Weights of a small image classifier: patch size [4, 4], width 128.
Rows from expert 6 of block 3, named by matrix and row number. Rows with one number belong to one neuron. Each number is 200 + 20 x the weight over its row's rms, rounded and kept within 0 to 999. All counts start at 0.
# gate: expert gate (model.blocks.3.mlp.gate, 16x64x128), inputs 0-63
# up: expert up (model.blocks.3.mlp.up, 16x64x128), inputs 0-63
# down: expert down (model.blocks.3.mlp.down, 16x128x64, transposed), outputs 0-63
gate.18,185,178,162,180,188,214,198,195,184,199,146,220,214,223,205,183,203,175,202,165,225,228,206,202,199,194,184,243,213,229,226,230,245,185,190,191,195,195,253,198,176,208,234,208,231,220,197,216,228,214,185,208,213,242,216,169,195,204,185,217,207,172,158,190
gate.19,193,186,185,230,186,166,192,222,217,156,195,191,176,194,217,202,190,207,205,224,210,192,190,187,199,211,215,209,234,230,202,200,226,195,200,210,198,172,212,221,181,177,183,204,199,201,193,198,240,209,184,182,180,173,179,255,179,166,182,197,210,204,215,212
gate.20,199,227,173,218,229,193,193,188,221,188,208,195,187,151,213,212,189,204,190,183,173,217,202,219,195,232,182,220,200,197,185,186,156,185,193,195,210,223,164,199,221,208,211,235,185,181,170,190,217,175,215,209,239,201,154,195,205,216,229,215,198,188,203,212
gate.21,204,182,212,207,208,188,217,197,186,231,199,240,207,239,174,223,231,207,190,220,172,195,202,192,202,241,217,188,200,203,208,208,160,207,173,190,200,189,222,175,208,203,172,200,190,201,171,208,223,196,182,204,186,202,232,227,188,205,201,194,182,238,218,180
gate.22,188,171,227,176,176,203,175,200,181,175,213,211,209,218,172,192,182,186,195,195,193,211,196,213,212,221,212,163,198,193,197,166,224,198,196,200,224,221,215,241,216,223,190,180,187,211,201,233,213,197,184,196,210,173,202,229,181,181,186,194,225,193,163,221
gate.23,166,207,165,217,216,180,206,201,212,193,175,212,203,211,187,207,152,169,203,197,201,196,226,177,225,244,206,200,174,184,209,215,199,202,194,189,209,218,193,280,185,207,153,206,207,243,199,206,194,224,212,186,205,196,210,176,179,185,194,197,219,163,228,206
gate.24,169,225,241,195,204,199,159,208,183,189,150,202,204,217,199,197,218,184,223,219,234,217,210,194,186,204,186,207,203,197,202,215,210,206,196,202,196,205,169,178,194,192,171,186,203,193,208,215,181,236,213,195,218,192,228,210,201,211,227,187,214,213,210,213
gate.25,218,226,172,183,187,193,174,202,171,214,196,195,188,213,180,185,243,220,185,213,197,203,216,168,198,176,197,194,194,196,196,196,185,211,226,227,199,205,238,230,177,171,213,195,219,200,202,202,165,199,191,215,206,194,242,233,180,171,212,193,178,223,187,192
gate.26,214,206,187,182,188,212,224,210,202,169,243,211,209,191,169,201,171,209,192,206,209,180,190,216,191,220,191,244,212,222,193,170,166,170,206,197,229,183,197,242,188,179,230,205,205,185,198,212,196,178,209,171,206,233,171,183,206,198,225,213,200,208,197,182
gate.27,180,166,179,189,237,213,197,196,192,211,213,215,184,237,204,219,197,200,200,195,199,210,186,231,202,205,201,206,201,175,210,241,177,174,219,167,198,176,238,212,234,206,233,219,171,178,228,198,212,221,217,209,191,199,185,184,140,151,200,248,191,179,174,212
gate.28,210,214,189,186,173,238,186,180,197,250,204,211,194,190,221,182,233,229,177,203,191,197,218,182,228,228,184,195,213,210,174,196,250,213,218,180,200,225,211,216,210,206,189,213,180,225,172,191,199,231,192,212,170,213,192,210,150,187,184,204,191,204,192,221
gate.29,234,213,146,207,192,169,177,205,191,201,213,191,187,201,195,217,206,140,221,171,167,229,189,161,188,197,208,201,219,200,220,185,207,202,197,206,203,215,199,231,167,176,192,203,189,220,185,189,212,207,192,202,201,201,235,219,154,201,179,192,209,213,224,216
gate.30,187,221,188,141,192,218,182,196,208,250,162,181,202,202,200,166,209,201,226,178,189,201,192,200,190,202,204,237,163,191,210,178,183,214,208,223,212,183,204,194,198,169,195,200,197,197,201,216,243,145,167,180,221,214,223,232,200,183,218,192,178,234,226,188
gate.31,233,191,208,169,191,147,184,197,187,163,178,186,201,191,198,229,207,236,211,169,179,186,213,205,190,198,190,224,170,206,209,229,263,212,170,212,208,197,205,178,209,184,209,188,203,202,211,193,173,220,214,191,213,201,182,157,220,208,200,182,180,203,170,177
gate.32,199,176,168,200,216,194,241,197,170,179,209,228,198,201,219,216,201,206,194,214,213,224,223,179,206,203,192,224,219,240,173,177,217,209,169,215,237,195,188,232,232,207,152,202,176,210,194,227,177,218,204,212,182,180,206,187,225,209,163,202,218,187,214,198
gate.33,227,192,237,190,189,208,275,183,176,246,188,170,196,185,204,189,204,200,200,203,200,208,193,200,194,202,199,204,208,198,193,193,205,179,216,223,197,189,195,188,200,191,194,203,204,237,222,217,209,130,197,203,192,166,208,189,213,145,199,200,201,203,223,205
gate.34,209,202,186,186,179,211,224,233,221,225,191,217,207,175,232,222,207,205,184,193,204,201,208,201,231,212,201,210,197,176,222,187,184,202,209,217,220,186,189,190,186,211,235,228,204,196,206,219,198,198,204,218,187,179,151,197,164,172,208,200,249,186,235,207
gate.35,213,169,179,190,207,200,188,224,145,231,199,164,173,198,173,184,213,208,211,203,184,199,226,177,204,203,196,224,189,200,178,241,209,178,183,162,220,210,208,173,194,199,172,199,233,200,158,207,164,190,194,193,226,218,209,211,214,160,184,188,193,193,211,189
gate.36,212,146,268,180,225,178,196,230,165,183,186,213,221,250,224,190,205,168,200,217,165,202,187,170,201,190,191,195,234,222,188,197,242,213,191,180,200,191,194,174,183,185,205,193,214,195,177,182,233,200,204,217,189,204,208,235,199,208,189,213,231,208,203,185
gate.37,225,185,186,217,225,205,155,214,201,208,209,160,216,196,189,204,184,197,182,162,171,188,173,197,191,217,254,199,223,197,187,193,201,188,200,244,215,233,173,210,187,180,193,213,195,202,205,189,214,190,176,203,205,187,179,201,181,211,217,180,198,193,224,175
gate.38,181,227,175,229,159,195,174,215,231,202,219,208,230,174,205,202,187,205,186,196,182,212,196,185,228,172,188,220,175,182,198,170,228,239,209,217,224,207,105,209,218,228,206,216,218,196,188,185,216,235,197,182,192,199,230,231,206,185,194,198,204,215,166,211
gate.39,195,176,207,199,186,230,192,191,201,211,189,207,187,202,196,207,216,187,193,198,214,195,244,195,214,174,220,237,213,190,177,184,215,171,202,171,206,230,202,188,204,242,195,205,165,207,180,179,212,231,223,214,242,238,189,208,194,168,210,188,227,152,238,167
gate.40,195,221,181,196,206,241,173,188,175,208,213,214,181,191,211,209,204,187,217,211,191,221,208,217,174,245,180,199,188,196,180,201,186,243,226,207,189,178,209,213,178,212,207,188,215,212,222,192,234,210,184,188,215,248,176,217,191,230,175,186,204,209,187,183
gate.41,199,181,209,178,187,209,205,205,191,248,230,191,210,188,196,202,202,194,195,190,188,183,176,199,199,199,179,224,184,187,217,218,171,174,199,213,193,178,214,181,187,168,176,201,228,225,182,196,246,193,206,198,207,212,199,184,214,220,190,198,186,222,178,193
gate.42,176,229,194,174,228,164,217,197,209,178,184,219,212,223,200,222,176,189,179,212,221,233,192,206,210,239,187,235,227,191,199,222,190,181,219,193,188,204,194,203,173,179,189,250,199,226,205,208,173,205,200,200,203,206,207,146,150,190,221,193,194,205,226,178
gate.43,177,186,194,184,235,205,156,224,193,201,225,238,192,230,203,221,196,207,217,187,207,183,216,207,205,211,173,200,187,196,208,236,188,198,224,208,216,199,180,201,227,212,172,204,185,187,183,227,210,158,191,210,197,186,212,233,221,112,192,197,200,188,192,208
gate.44,212,222,223,239,220,210,219,179,193,185,240,185,221,228,204,218,153,198,200,181,196,169,188,229,163,226,214,210,195,211,200,197,156,163,192,203,168,215,200,171,169,190,222,191,195,189,193,206,194,198,222,203,185,202,183,214,190,191,199,177,203,195,230,177
gate.45,193,186,205,217,197,199,193,198,188,185,193,222,211,163,193,178,201,198,212,235,198,209,177,187,223,156,197,239,222,159,202,174,188,161,192,196,209,194,180,164,193,199,224,211,208,175,201,244,189,190,181,162,198,181,198,282,204,194,227,202,226,202,221,224
gate.46,160,175,194,207,208,214,175,192,198,186,205,209,195,207,154,154,222,211,186,232,204,225,200,204,201,242,221,193,206,211,201,222,204,191,190,232,191,200,210,228,207,198,194,226,219,179,172,199,191,199,211,213,209,166,222,239,179,195,188,214,207,198,172,209
gate.47,192,194,217,174,211,219,193,191,207,226,182,234,193,166,214,213,203,208,208,176,178,202,189,193,211,172,191,193,169,174,209,194,168,181,191,200,184,214,150,200,203,205,198,187,206,213,206,187,153,194,180,164,205,202,167,192,209,171,194,200,198,204,172,207
gate.48,216,146,194,214,210,160,210,170,203,178,182,193,210,213,208,231,177,228,215,214,210,167,192,206,204,241,184,188,205,217,190,219,215,201,170,179,243,208,204,184,191,196,194,189,201,207,202,156,222,240,196,205,207,210,221,255,206,159,220,195,205,194,208,208
gate.49,188,161,239,177,238,209,181,182,149,187,163,200,197,199,177,217,184,216,206,175,181,191,204,218,191,193,207,239,228,205,236,208,197,213,236,194,195,197,188,201,234,196,183,197,207,175,208,219,219,171,204,215,186,222,186,231,187,187,205,201,198,182,198,190
gate.50,163,248,219,172,218,202,222,191,193,153,193,205,185,191,255,182,203,201,202,185,196,212,231,146,191,182,211,180,220,181,218,232,216,214,229,207,169,217,187,176,198,193,210,201,202,192,163,211,161,199,190,205,165,194,185,239,176,212,194,209,169,198,186,189
gate.51,207,181,212,188,182,193,256,220,187,195,188,230,199,188,235,207,223,206,199,222,207,232,217,173,206,240,199,242,196,212,183,166,192,173,205,188,183,196,211,198,193,190,251,195,231,215,183,163,193,182,200,189,206,176,231,225,205,190,220,205,190,183,193,204
gate.52,178,221,226,197,246,236,163,226,214,186,225,195,219,216,215,198,209,173,197,180,236,209,173,209,204,204,200,167,240,250,187,226,191,192,206,181,174,180,168,247,199,198,217,233,224,202,200,211,199,219,176,220,200,203,209,183,205,260,218,191,207,208,205,175
up.18,233,200,178,195,190,188,200,164,197,193,180,166,206,175,214,182,215,217,206,218,196,170,203,209,193,166,215,172,206,193,174,179,169,210,216,230,195,215,162,204,236,220,185,214,189,198,226,191,193,204,211,189,196,208,190,192,159,195,205,195,210,193,200,205
up.19,193,191,205,186,195,165,182,180,199,192,198,162,180,202,194,180,185,226,204,226,223,184,208,190,155,210,171,208,198,236,213,195,225,181,220,182,225,162,174,229,207,203,175,198,190,190,232,223,244,201,193,199,191,162,171,224,208,174,202,214,202,227,215,190
up.20,159,180,209,160,186,207,197,233,183,165,211,211,215,238,188,189,205,229,214,240,194,211,188,173,197,199,208,202,230,220,195,195,255,207,204,182,193,168,209,190,188,190,198,168,211,233,205,199,167,224,198,191,172,210,258,199,169,185,175,206,208,195,203,190
up.21,205,171,194,195,206,166,221,195,167,221,210,230,207,215,172,195,230,225,201,226,190,208,216,203,210,254,215,197,204,223,215,227,195,199,187,171,194,171,203,204,202,198,165,194,189,195,180,199,211,160,212,192,192,180,230,206,181,196,193,200,196,185,201,176
up.22,206,208,216,185,219,175,162,194,213,162,194,189,221,228,179,214,179,215,185,191,193,223,189,204,195,223,219,174,205,201,200,220,211,222,204,208,209,207,209,224,172,199,212,203,182,193,188,202,204,225,185,177,209,181,239,201,214,150,199,212,209,213,174,183
up.23,198,225,209,219,189,222,179,221,179,215,176,187,222,205,176,181,219,182,185,212,219,211,194,192,204,235,241,206,230,226,175,198,242,165,171,192,220,205,182,188,199,204,160,169,210,242,178,199,184,180,197,193,220,176,206,184,185,225,188,196,226,184,234,226
up.24,162,190,230,182,203,178,143,215,182,192,152,216,199,193,207,186,207,187,224,231,213,214,228,206,181,221,206,193,178,198,193,195,218,222,185,207,198,208,177,182,200,185,164,197,200,190,197,201,189,225,213,191,217,190,214,217,205,192,203,204,225,229,211,217
up.25,185,217,177,205,215,197,226,201,191,225,196,218,199,220,210,155,184,202,204,197,167,199,212,209,210,195,212,190,195,264,230,181,225,196,161,195,194,182,195,247,234,229,203,192,202,203,195,217,203,174,199,195,189,198,216,227,172,198,196,207,215,217,217,197
up.26,186,193,211,213,199,196,179,176,206,183,226,231,196,169,190,193,223,200,192,199,198,186,193,199,216,169,254,183,217,184,194,241,185,197,177,199,186,212,226,161,181,202,217,229,226,210,216,227,179,226,198,214,185,152,199,160,217,230,179,222,207,201,185,207
up.27,220,187,185,215,191,205,188,213,217,184,203,165,226,185,207,214,210,205,200,264,194,226,216,198,183,168,195,231,191,178,185,174,206,198,188,196,214,217,195,209,186,181,203,186,186,208,217,187,240,191,186,183,210,197,208,179,220,208,207,187,213,202,194,228
up.28,175,221,181,191,212,174,248,199,197,151,220,193,182,178,191,209,191,194,197,170,196,213,232,192,190,199,197,203,176,188,215,224,246,175,172,205,199,175,177,231,168,218,189,204,213,236,186,176,174,192,216,199,171,205,183,221,213,192,171,172,201,141,178,203
up.29,149,225,230,200,213,210,199,203,221,194,174,219,188,200,188,187,191,244,187,208,258,163,192,234,216,194,201,213,183,218,197,177,196,211,210,223,174,192,191,225,197,231,213,205,219,186,210,207,211,177,229,221,224,210,188,184,221,249,225,207,201,194,173,175
up.30,182,199,188,200,219,193,219,174,202,224,198,231,227,221,195,209,215,199,216,199,157,203,186,198,191,190,207,173,206,236,213,180,199,188,162,201,205,179,180,201,199,212,252,214,202,193,181,195,177,186,172,197,169,215,203,210,189,202,197,208,191,195,162,195
up.31,216,195,200,245,171,211,236,202,212,176,237,186,208,215,227,175,212,191,191,210,221,210,178,190,209,177,175,191,188,193,212,188,246,186,182,208,201,218,196,213,170,198,235,207,195,199,197,189,167,215,191,187,181,213,241,183,242,212,220,176,237,208,190,201
up.32,176,220,178,207,191,144,205,194,182,188,199,200,197,167,179,212,182,194,182,197,202,216,223,226,172,221,174,199,229,185,221,199,211,199,209,193,208,190,166,216,185,200,175,227,208,203,239,201,171,215,201,204,210,201,179,200,174,203,180,194,204,188,202,203
up.33,193,229,215,188,179,207,245,202,221,227,181,161,190,235,201,186,201,203,188,222,193,190,155,196,189,163,179,192,177,220,203,185,178,206,217,220,177,198,190,177,197,224,211,199,220,210,200,203,203,180,191,198,194,226,223,195,240,134,214,212,173,213,213,170
up.34,189,210,188,215,241,207,181,173,200,184,216,211,208,225,180,169,167,201,209,186,197,185,183,208,181,220,211,203,208,238,182,211,205,199,202,182,199,201,208,200,198,201,178,166,194,206,190,193,198,173,198,187,212,218,238,203,239,214,198,192,161,218,172,201
up.35,214,185,195,207,199,183,209,220,169,217,192,212,203,215,187,147,190,178,216,202,183,193,199,197,195,186,214,237,220,196,189,221,231,166,217,209,217,208,207,193,198,185,165,196,223,192,209,198,157,176,202,189,227,231,214,220,183,161,184,215,190,202,186,202
up.36,195,195,185,178,201,195,182,241,203,205,187,186,195,237,159,229,188,180,185,169,223,207,186,209,198,180,178,199,196,186,181,195,218,217,178,179,219,191,201,160,184,206,165,183,209,216,215,188,226,206,178,191,210,197,235,211,172,207,205,220,203,211,188,185
up.37,208,203,187,185,213,159,186,206,200,225,173,187,207,152,222,206,183,216,234,186,218,191,187,201,198,216,185,227,188,176,184,199,225,200,169,206,178,210,185,233,184,207,181,188,218,218,191,215,187,211,188,199,178,216,172,234,199,186,147,242,184,200,188,187
up.38,180,218,233,253,191,209,233,219,192,219,207,206,216,191,215,178,174,204,215,200,207,197,218,171,213,215,188,148,201,220,214,216,234,224,185,202,201,209,173,251,190,223,181,217,202,187,185,179,172,228,203,192,195,215,193,245,218,187,207,219,202,211,189,197
up.39,202,222,224,170,190,213,194,185,215,185,188,194,185,197,196,190,202,226,187,215,197,208,198,229,182,200,216,210,205,186,247,174,178,213,175,227,235,228,185,184,234,203,214,218,206,160,212,212,182,152,215,215,184,202,187,231,186,189,187,216,220,198,145,194
up.40,190,186,223,223,220,207,208,216,184,229,242,183,212,212,177,231,209,194,218,209,191,220,197,254,169,167,201,189,196,186,232,206,179,201,210,196,240,191,198,238,172,189,229,195,232,223,186,200,192,173,196,237,188,215,148,166,186,207,191,169,206,234,175,195
up.41,212,176,239,191,187,182,174,170,194,231,228,186,175,184,239,198,226,240,194,173,192,207,212,223,194,197,192,219,195,161,207,203,143,212,202,213,189,194,209,194,210,210,188,200,197,226,187,183,215,198,209,194,175,222,187,170,198,226,191,174,182,204,178,228
up.42,182,209,193,208,213,178,238,206,198,212,172,224,203,214,195,227,209,161,205,221,201,244,190,204,217,155,168,194,213,176,199,237,163,220,224,182,199,203,191,201,149,192,182,228,221,221,209,223,169,203,227,203,203,190,201,190,187,155,206,195,183,210,202,231
up.43,203,217,192,221,175,197,215,184,202,168,189,149,199,192,199,185,196,190,190,221,206,206,177,186,196,190,221,182,225,257,190,192,208,193,187,204,193,214,220,241,198,207,236,202,219,213,198,203,198,233,220,195,194,202,225,204,170,265,202,202,204,189,195,181
up.44,204,218,233,258,226,215,219,188,190,196,211,224,209,194,188,215,164,203,221,185,193,208,180,218,183,216,204,232,233,226,209,175,162,183,222,180,168,212,192,179,170,188,233,189,205,188,217,182,180,191,217,201,180,208,174,190,209,203,190,204,205,206,225,167
up.45,186,206,199,176,180,205,212,192,188,202,211,208,189,208,189,219,197,189,183,172,210,190,201,208,223,231,188,164,192,209,162,193,235,223,216,192,222,202,213,217,197,209,177,187,203,212,194,174,195,206,218,238,191,213,221,157,185,184,185,211,200,193,182,176
up.46,165,238,200,205,233,197,216,190,216,200,176,225,216,214,162,178,198,195,192,202,222,200,194,237,161,219,186,187,213,206,164,197,214,211,181,231,243,238,194,227,227,211,177,209,207,213,213,236,192,198,200,192,183,169,216,218,201,170,212,196,211,202,201,190
up.47,223,207,199,226,198,190,181,223,193,199,203,162,191,227,171,211,217,168,182,213,235,207,240,207,215,253,220,204,245,230,194,164,229,200,217,211,219,177,251,170,188,195,212,177,210,160,193,187,239,216,205,214,211,205,212,212,172,227,186,201,188,186,189,223
up.48,183,246,205,199,175,250,172,215,187,188,242,236,187,182,190,152,205,184,210,217,184,201,209,182,200,240,201,184,196,175,210,184,176,188,201,213,160,173,192,228,221,209,220,226,187,182,184,222,163,183,208,216,205,203,191,174,171,204,174,186,196,206,197,209
up.49,179,186,176,163,220,197,196,202,186,202,171,210,186,209,178,212,195,198,198,174,165,199,227,218,211,225,168,225,223,214,228,177,216,188,223,217,208,200,163,198,220,218,193,215,215,187,199,204,221,177,194,213,184,199,188,226,196,185,184,201,210,192,188,204
up.50,168,227,196,156,182,198,227,211,223,213,201,190,186,227,199,195,203,230,192,167,142,196,204,195,206,208,220,186,213,175,168,228,229,208,236,207,194,246,192,186,218,220,223,190,195,196,218,174,209,201,172,196,196,218,213,184,176,241,203,210,224,168,187,186
up.51,198,185,179,197,230,201,219,217,177,199,160,215,196,198,236,191,210,183,217,187,214,209,190,165,202,246,199,244,236,221,201,159,191,163,199,208,217,200,211,200,190,183,267,224,214,227,189,171,182,186,214,196,192,183,217,220,187,185,215,205,186,200,203,193
up.52,189,209,187,251,205,199,233,185,197,191,221,203,201,166,220,192,216,196,192,192,185,189,225,197,179,225,200,193,222,159,199,154,209,219,185,183,183,191,223,196,190,197,192,208,164,225,195,212,180,190,200,205,179,193,201,227,200,232,215,205,211,216,183,191
down.18,170,189,198,220,187,176,206,183,197,168,203,205,213,208,181,191,223,185,224,188,166,213,201,222,176,257,206,202,191,213,213,230,213,203,226,197,164,179,188,205,254,189,218,198,223,197,217,229,188,186,190,242,186,203,162,231,201,230,183,230,179,180,214,205
down.19,208,177,201,210,205,205,210,178,231,202,184,221,222,191,168,179,205,255,225,175,179,192,205,181,221,192,206,201,172,192,222,215,194,193,195,159,207,216,202,157,192,185,203,207,185,215,211,184,179,164,190,179,182,210,168,198,207,186,197,212,187,201,234,201
down.20,192,206,246,209,212,215,188,227,180,155,182,187,200,206,170,182,213,216,177,193,191,178,210,187,192,198,170,192,206,209,235,206,202,193,229,229,188,189,189,202,220,211,205,215,182,159,252,190,234,201,239,205,180,202,208,186,241,191,231,194,207,187,193,212
down.21,202,170,177,196,189,168,198,224,227,197,233,221,224,205,171,173,192,187,207,218,217,163,210,215,201,231,224,189,176,209,187,227,191,217,208,181,198,168,200,186,171,209,201,211,183,175,149,185,169,195,212,242,230,237,211,193,223,217,209,213,150,211,211,189
down.22,202,178,226,214,247,169,220,220,185,201,203,210,205,197,227,213,187,227,234,176,210,214,193,163,205,207,201,187,209,185,186,210,190,148,219,179,223,182,214,214,186,182,181,200,183,184,183,206,193,187,215,178,190,248,166,196,191,205,208,215,181,177,201,201
down.23,211,224,173,185,226,216,197,188,229,190,213,186,193,174,209,178,174,214,214,182,225,203,223,215,178,213,191,177,198,173,238,189,189,204,192,222,184,210,200,179,220,187,254,165,222,233,194,168,220,192,244,214,187,209,207,157,196,174,216,198,190,246,190,200
down.24,217,232,199,216,218,188,238,187,182,215,193,200,214,182,238,215,215,195,229,208,214,217,171,190,227,206,205,220,185,188,190,173,185,200,180,183,165,185,204,171,175,206,248,191,215,183,219,173,222,179,202,197,216,207,214,170,165,176,190,218,190,210,196,183
down.25,194,196,186,190,175,227,184,198,193,222,195,189,194,207,181,196,189,223,189,213,207,231,209,203,171,207,197,157,213,212,210,204,213,196,199,195,206,225,221,190,191,204,180,167,215,214,172,169,224,195,177,203,197,211,233,217,215,178,165,208,183,204,198,211
down.26,213,204,204,177,180,170,200,173,174,198,197,163,217,207,189,212,191,202,223,227,219,188,163,191,214,192,181,184,200,224,220,213,175,212,171,188,171,218,161,211,170,216,213,195,220,172,244,174,195,164,217,193,192,212,194,235,171,210,200,212,211,209,211,207
down.27,193,207,188,226,195,181,181,199,204,193,218,244,176,202,197,207,204,207,199,198,252,221,214,221,228,204,191,205,232,176,189,205,201,203,237,154,226,189,199,170,222,181,183,153,211,193,209,187,200,198,220,180,163,210,220,193,182,180,203,203,200,204,201,207
down.28,214,199,163,200,172,228,203,185,183,165,173,181,221,187,210,220,192,216,202,227,192,189,187,192,211,191,229,195,202,252,213,223,240,190,155,209,217,186,214,186,204,204,195,173,202,243,213,206,209,231,169,239,180,208,178,198,193,177,191,177,221,194,198,216
down.29,221,174,192,176,191,206,176,230,206,231,174,227,201,178,214,199,182,219,167,185,209,169,188,190,208,202,184,183,233,167,203,194,183,213,199,212,194,209,225,215,194,187,231,181,216,176,197,181,184,182,208,208,216,200,201,194,171,199,190,167,217,229,235,189
down.30,186,185,200,196,205,205,203,219,193,219,210,192,237,202,180,196,149,219,190,209,190,250,240,176,195,193,184,212,176,185,188,182,205,225,173,203,198,199,205,240,225,213,181,228,172,197,165,176,227,205,204,199,233,193,211,237,193,193,172,223,185,203,196,208
down.31,199,205,241,165,216,252,209,198,200,212,182,182,183,224,207,176,191,174,189,201,216,194,181,214,221,224,217,187,215,193,172,214,171,169,161,166,209,190,189,199,206,174,171,182,198,188,225,196,233,198,209,195,225,200,223,201,207,213,215,230,207,214,188,199
down.32,173,211,206,202,203,194,211,216,191,192,229,199,209,211,205,185,208,189,219,178,239,208,179,202,218,157,224,175,205,153,192,185,183,193,206,205,214,238,175,202,212,184,216,214,202,190,188,214,221,200,214,192,197,198,217,205,195,202,192,205,226,195,171,240
down.33,205,196,192,202,191,234,172,225,185,204,198,206,223,214,178,221,175,191,191,214,216,205,208,216,181,204,231,217,190,181,201,230,205,181,165,162,226,169,199,203,203,198,180,216,177,167,196,191,248,196,213,203,181,199,206,195,185,188,197,208,199,205,210,220
down.34,198,222,223,185,216,207,177,210,236,168,174,180,214,189,229,211,187,213,171,207,222,185,188,197,192,205,211,179,190,203,178,198,191,188,197,208,205,235,248,181,221,193,234,222,183,178,242,210,181,199,179,214,215,185,209,208,215,241,218,200,234,204,224,210
down.35,213,235,214,209,191,220,214,206,180,215,222,211,202,223,169,191,194,216,217,215,235,211,201,188,214,203,201,176,229,188,178,200,222,267,200,179,232,201,218,214,198,188,209,229,195,228,203,190,207,163,211,187,197,190,163,162,179,192,209,192,167,232,227,206
down.36,213,197,201,184,242,184,191,214,233,199,236,188,202,188,211,197,182,179,210,208,201,221,219,190,199,220,199,224,192,177,200,180,195,199,192,179,180,213,182,189,194,195,153,219,209,213,200,148,196,205,205,208,171,162,232,227,215,156,219,229,203,236,188,195
down.37,198,155,210,192,246,191,232,175,204,181,198,237,212,245,199,210,187,209,217,211,199,210,194,223,200,163,169,207,199,252,182,197,215,239,193,201,212,190,181,180,235,206,158,179,207,185,181,239,217,212,182,181,198,212,220,188,196,202,202,187,199,200,200,209
down.38,190,200,199,178,192,217,191,219,192,222,156,211,180,196,209,202,208,214,210,245,193,213,218,196,233,196,227,191,177,193,205,177,216,178,155,213,191,233,223,160,193,182,253,182,254,169,203,216,218,176,182,222,193,204,225,181,192,187,191,195,215,181,203,197
down.39,209,194,197,188,215,233,165,185,215,173,216,244,177,212,197,188,205,195,183,177,183,203,232,183,202,231,172,237,187,220,202,200,185,170,167,190,206,196,233,206,154,217,207,182,189,211,190,204,175,181,215,208,178,207,190,194,222,210,189,211,208,194,210,190
down.40,192,233,196,193,186,224,220,181,226,196,184,221,183,225,169,179,209,173,221,212,193,181,184,220,231,177,222,200,219,207,202,232,253,205,195,235,183,190,207,173,244,200,187,176,191,191,219,215,246,208,184,176,219,198,192,213,200,202,187,189,200,188,180,207
down.41,172,181,232,210,201,217,224,206,206,190,191,168,195,228,220,186,214,192,191,216,211,211,201,244,220,178,207,213,169,212,191,203,230,213,206,181,169,198,198,166,155,232,190,204,181,210,220,178,195,204,208,199,205,184,213,196,196,185,205,192,179,229,194,187
down.42,217,183,198,213,179,210,232,158,183,213,191,196,187,202,212,239,221,221,202,181,212,184,219,205,179,206,190,182,201,197,175,206,234,188,195,203,220,167,179,227,205,208,213,208,212,198,169,185,200,201,204,201,224,244,173,242,213,195,172,174,192,168,160,167
down.43,204,178,204,233,208,213,220,219,207,198,230,224,195,201,187,186,218,205,199,213,218,217,193,220,238,207,192,179,188,194,193,195,202,183,173,212,202,191,231,149,212,186,209,168,202,204,182,176,214,249,205,182,199,196,223,209,224,180,160,194,203,230,204,182
down.44,244,192,171,187,197,211,193,202,224,188,216,238,164,166,228,211,169,180,209,195,211,195,190,192,238,197,211,216,219,189,193,177,137,184,215,203,207,204,210,203,199,177,246,208,215,212,141,195,182,219,167,196,188,207,209,203,206,202,183,203,206,168,188,170
down.45,184,176,212,197,191,229,234,203,194,216,181,195,154,214,218,205,202,188,182,232,207,177,189,244,195,199,200,185,215,166,202,193,182,206,190,231,197,217,198,195,223,214,175,205,229,193,155,228,199,194,199,216,175,215,192,216,184,233,236,188,233,194,213,195
down.46,168,170,195,197,189,238,237,211,204,205,213,170,169,172,190,228,200,253,212,177,217,228,217,179,219,203,227,213,187,186,215,188,181,208,202,189,198,182,196,216,141,212,227,195,223,194,202,173,207,187,206,208,193,205,218,175,199,171,181,191,203,196,193,195
down.47,197,181,211,213,182,229,194,236,207,222,171,244,183,203,218,189,209,195,219,214,197,196,214,234,215,197,175,203,197,188,215,189,177,218,175,215,206,177,213,211,213,187,196,196,208,212,177,212,169,215,201,244,183,196,215,198,181,238,200,193,221,209,234,172
down.48,191,212,190,197,190,223,205,219,213,180,190,203,208,199,226,211,174,224,232,171,171,207,196,231,195,210,171,189,195,199,185,212,217,207,208,160,177,183,183,183,215,215,209,190,230,200,223,210,214,207,199,170,188,229,170,184,198,214,212,206,202,242,183,194
down.49,170,212,201,207,215,203,186,217,200,228,195,240,203,190,198,200,210,182,212,199,173,200,217,174,222,198,217,155,196,229,172,203,200,200,217,214,221,190,176,185,177,241,184,244,200,183,163,217,232,177,236,194,212,201,196,192,164,226,222,217,189,210,173,202
down.50,194,169,205,229,177,205,194,210,191,191,200,205,194,167,200,216,203,214,215,193,200,172,192,193,214,195,173,172,201,173,208,227,175,189,170,196,179,190,215,149,217,231,195,203,169,209,181,209,203,196,193,199,209,169,198,200,192,233,170,212,205,208,204,245
down.51,229,170,202,212,211,205,192,210,223,218,199,228,209,207,205,200,180,207,212,190,225,212,207,187,195,194,184,189,208,201,198,206,188,218,193,233,205,182,258,192,218,159,206,202,174,187,186,174,204,206,191,183,207,163,177,225,238,137,181,199,178,223,194,217
down.52,214,178,191,174,217,216,177,197,185,212,211,219,200,204,176,177,194,203,183,200,192,252,195,198,191,203,188,202,173,207,196,181,189,227,246,165,191,172,191,179,173,198,234,203,232,189,187,220,216,196,202,180,260,184,184,197,163,196,178,187,181,201,202,217